Weights of a small multi-label image tagger.
Model: 3.04M parameters, arch resnet, norm batchnorm, depths [5, 5, 5], widths [64, 96, 144].
Training: soap at rate 0.003, 13800 steps.
Data: trained on single printed letters, digits and signs in grey, bent and noisy, 4.5 epochs.
Rows from block 5 of a small multi-label image tagger, named by matrix and row number. Rows with one number belong to one channel. Each number is 128 + 24 x the weight over its row's rms, rounded and kept within 0 to 255. All counts start at 0. Numbers have three digits each.
After each channel's rows are labels from the 100 images, of 14976, where the channel reaches its highest value: "top examples" is what is common among them; "place" is the part of the image that holds the peak. Only what is clearly more common there than usual is listed. The data: single printed letters, digits and signs in grey, bent and noisy. In brackets: how many of the 100.
# convs0: first 3x3 conv, stride 2 (model.blocks.5.convs.0.weight, 96x64x3x3, each kernel summed), inputs 0-63
# convs1: second 3x3 conv (model.blocks.5.convs.1.weight, 96x96x3x3, transposed, each kernel summed), outputs 0-95

convs0.79:121138124130123123114152117120116122149126104121155116104131140125124121088146097141108139112065153104122116192090187099145084147136139100117126120090117097146168118126121073127119153113145162
convs1.79:143115111153118119116132153118101088134095158149084107151138112143163114118133144130119134104132101139121160144108100176170125144097149137111125095089120128080078104100096118118064131139180169158143127149160120128111103128116149111124154140104156135146103082109121161158107140154131105134
top examples: the character * (39)
place: centre (86)

convs0.62:088105127145122150157145121102154134135110163104095121118116140152169126123113129107157142092130130095145112115125128167127115167134114107130226108139114135098141115085172121120158131133118137
convs1.62:143125102143115173119141124129103120124138143118173139172094110109115109117123123109123104122099128083083110137103173141125145087162121105147137120149132133126149140168163139139164176114135172129111116133130115138127151123131078145114110114143130079126080086156153114076124107091079099128
top examples: the character g (38)
place: bottom centre (56)

convs0.33:112163148166186095151089106122107134139112118114150107148140107110150112078100159158133118153109178148123116157097173155117131113118135118073147148105144119107127112171137138123116134139151131
convs1.33:132116094122166157148141138123130092087139106177142157106170140170110108138114158105164103128145161111141160160114181143144111160125155136145113132084118138121141126125105104146107101131157147109113075097156114146119131145136124113110190127133169133116137103155162112168136117099134098148
top examples: serif (61)
place: bottom centre (33)

convs0.83:118156150142086131115127107115105107137151088150106107146171136109151139175146152113160108114129133128134096141139143118087087151111135106106103127174143142137127162062123135107104163090127151
convs1.83:110123144149141119119149124098134137120148141132112132150122111136173098114151127130097154098141133120165133150145144118113090115146145149103154124103113113110149157095101125143093148163120074123117137193129093122167136156161162136132099132144117159130113114166091118100131135217102101157
top examples: serif (84)
place: bottom centre (38); centre (30)

convs0.78:101153101174113118127155138129129139101148118139106129131160110121127144132107092095126107150166096094152112148124096173132147094165088101118141073134110148085095157153149128129146096135157135
convs1.78:163119154134146128130124108145135101112120128134147122171104130107133052160071121097151151082134195127146133127118133117156133150155101118146120106137094103091148092134116116124084145121126116153127148140135114112145110146167132122109130107130157135105142108149132130129119142070116130205
top examples: digit (41); the character Z (27)
place: top centre (45); centre (32)

convs0.86:142137091177074111100138136107107130129133141130099135173137097098156182127145105101123108085138133102148158125127103148130099144125139146107122145155149135097111160132125159155174145094158122
convs1.86:102163124139131134110095106107078168149125131122176121143137127141132124120099173182158106124139185101137133101147130102136129190152157151117143119126125132111148142149149134140137102152139090146139145067147153102102168126122142131155090119091092131149129104093127102141165130104141119137
top examples: the character z (35)
place: centre (73)

convs0.50:110131107120092131138133141130163129131141181120143111116120140156121149138116121132086145165102121122133124127154120093111130158111161121120126131054108134122129126121193078129153096187103147
convs1.50:132128110157119110142143092129111147116145127183162122150111067094122116168141146081151124114134117116133154113123154146133117088098127093112090143156094142102167122161140123127118158130112162130108133123156123203170133096144131091136120098127115148138118147154136179097135136114142146161
top examples: digit (31); the character 3 (25)
place: centre (52)

convs0.41:106134155115165107130076130160123202114163129138139144148160125137091100114154106110102113148181123116146124144144147149150140119111124137112130084110100109120110132180124112153140131080117128
convs1.41:105113151133126112132105122148115116128166128081138109109178106126112106149137137158109088128101208135111111134119146112140124104154117139097134106094151138134144144106117139133071094105122186117100133085106133104117142162137151133118116107119122138171152124092197103136137120118123160115
top examples: serif (91)
place: centre (43); top centre (32)

convs0.18:119163110181134100110128104134151171122120114180113148122102138121149104144141134089124177130161155085126109102148178130107127094116150121159129116121124130083098163094132108105121123103150140
convs1.18:114139130131138142110111111173155126151177146148115141150109122151116143096133153131129147148116134123178121137173108114157108138075142128118133111124148138152150129160171138140171145146124124129132126124166143131198151155092136122154122102071170194141150160124112152089126145134107115146
top examples: bold (77); serif (61)
place: middle right (53)

convs0.12:109143188112111192127145118128116134117096133148128125099142125127108132106147141098125124141097134122127115132153139083127120166119076150101164094072115131131110138064164142140105144134134126
convs1.12:131131131131130157100131140133194120099135133113118128136112134150107155104155128083077142116167079145128080127151108166136157116149121115107125127150149173124091182121121099154105131146126154138137080155174104127117148093103104137106138147160154151168140124124138108115097123133100110164
top examples: small letter (69)
place: middle right (54)

convs0.93:145131146136090109099159115138158131122147079088135116123114151085137091175103121128130133163134134147088074135086163084143155140130173114117123123122082130128160144124105113144122134108120114
convs1.93:138104138134136129169131143145148117173113107183119139162104094136110131137178121138121123106050138121149147113173116082118117137148127124111132099121126102115065145084141118102159116113154106112121120162108132133142109160137103138128134130117100146121098136094132162163116173180117121115
top examples: serif (58)
place: bottom left (73)

convs0.47:134133140135143077127109092141143200114134116125147127145114152114144133108131144116145150114119128092148139101149172123145169132138124132177127106100139086162147070130122088152114161132110160
convs1.47:102152086144141120122145087064128103110096132136063119120150159146139122157132139145083143149132126109145108127141098091092080081146121121111101131149135147116104148113135113108153118137110220091119120129138111128095128124132107089123133098112118155128164116106111119116122119125124108141
top examples: serif (75)
place: centre (65)

convs0.67:097148136091086109127123093127107123121100135130128090129168115140113145082132103144125129113109045136163140144126135082155120116139079111108139139139121136125122139169130113087151117171117118
convs1.67:154113090144221166133149078107119119140156121137123135084116113129160129093133118161092133115130120098132114111127151128116132146079129146154151153111109123110163101120075124147124100145142128130132093109111148125140123092135088147119099134119139101144131119178103079102137115162109134119
top examples: digit (35); the character 8 (30)
place: centre (52); middle left (39)

convs0.95:132129129119163121148123136111108099146074136132130160103131116151129121125137146139123107137154117071099129105151146152121137064113117088125200111137128095184166156123155112118133127142139115
convs1.95:123146136178130140129153114114125093139143159118097165152099118138115155110125157100137098148142144083147086169126120151144123109146192151129121141111117152180133114125152123127095118119136173183137118124136120118134091094099115190151125105127131107097124150099120113076093138131134111106
top examples: the character + (31)
place: centre (79)

convs0.0:154154139143134092076127151118115185139089131114151124155169109127119168119146120148137111099080113102139132110115115136137127104152117123129166077090177125152147146124115134153113143126135082
convs1.0:109090132132159114102095154115116145093108157139100115116190098100104120120120109146131117066135095128135123145109151113162156124164152165133088139129123113098101151112130085128105126139157161094139114107133148132139117128177116126124078118139143072116142116121108075086139151141140115117
top examples: the character * (27)
place: centre (85)

convs0.68:104111153152101130121130136146121159106128133168174063131142159121105107153130156116101128116154160158108169156112158115116099119122104128084156123148084118107071147117149116109132103128119116
convs1.68:134112095126090097139124099148133096092102121101158162106111141111119144139194119132111112124113142155136131134152126123142154171158112114103102135110083121118127152098118121144129096129184127113071123141109132124142139137097091142089181167110142167141115161156121102119120117144086115089
top examples: serif (60)
place: centre (37); middle right (30)

convs0.46:151146116137089158126125080145161113116176142111120123121119126134090139135117135167123092144157115133115117156093145144122178140126094109094147116070147175117084127138122142120151113172151132
convs1.46:200119095154114095131122119118178130130117108163163135104143119140115126137142113143125126169197099170109123118107134154142130130113135136098141137139147121168180143127098108136123101151089079113143080117141133132095138138165126082138113125142116105113121137117095120149142132082161126153
top examples: the character q (38)
place: bottom centre (68)

convs0.2:146160095132140145129149119168184083120144132080127112120115142135080110152163172103105135109131178123161087131138175124133111113099129102121126116125137142132153128130122133179166127131133147
convs1.2:158113151097093118115131114148111126122100154147097130132128133109130113127156124128152125168149152177118125093174143145107079126132144150140108112122126162174193164120097113128127132119108140152106141094105122171160153184156135143140123129108150181100122156140114158126153177137148149126
top examples: serif (73)
place: centre (46); middle right (33)

convs0.70:111148129093120156134131155144096145125119090092104151138145157104070100110112113094131186108143112117094096130115143091106099136091164119128127138123096113108138153102157138128146171105145145
convs1.70:094107132155078157097119144166123099130104122120121086131152097153133141155135157127148098102100093155120153131161151172106134116102167128106144109103142105151125178105122135137092124100079157153113155148126073125188132090107134164117146107153115130142124117112108130152131125100126144142
top examples: the character % (31)
place: middle right (38); centre (36)

convs0.9:119131140159117156122109138120096128139132124126065140086123149119119110136129155129103104074150112143121147076110150147137170132101127101122147122102151134161136137118115085141144191136089170
convs1.9:117102121132113112111124141126121145105138132086111109117143106193092137153150124112113140136123132123125164144124151117149155143131120139130109145156163129125109147161144130179169109025152168137127122108150105112140089113139105136149090123129093125152117136155085131124145103106112076100
top examples: bold (100); serif (52)
place: centre (64)

convs0.37:112064131122125136117127124133138124112124108095139099089167126113116136097110134140152168103094158137142156154095092067128152096103149150143115170141103142116121148103119112077149117132153109
convs1.37:125096124110050137141097168152131155150122152111129069166133120113133163110105113136111130120137103166146159163155104125135152136126093135144134103146116122148088145143147135134101186132155115100109130115129111088160128125130105153106115172110145108076081120107144080136123136128132127137
top examples: the character @ (39)
place: middle right (55)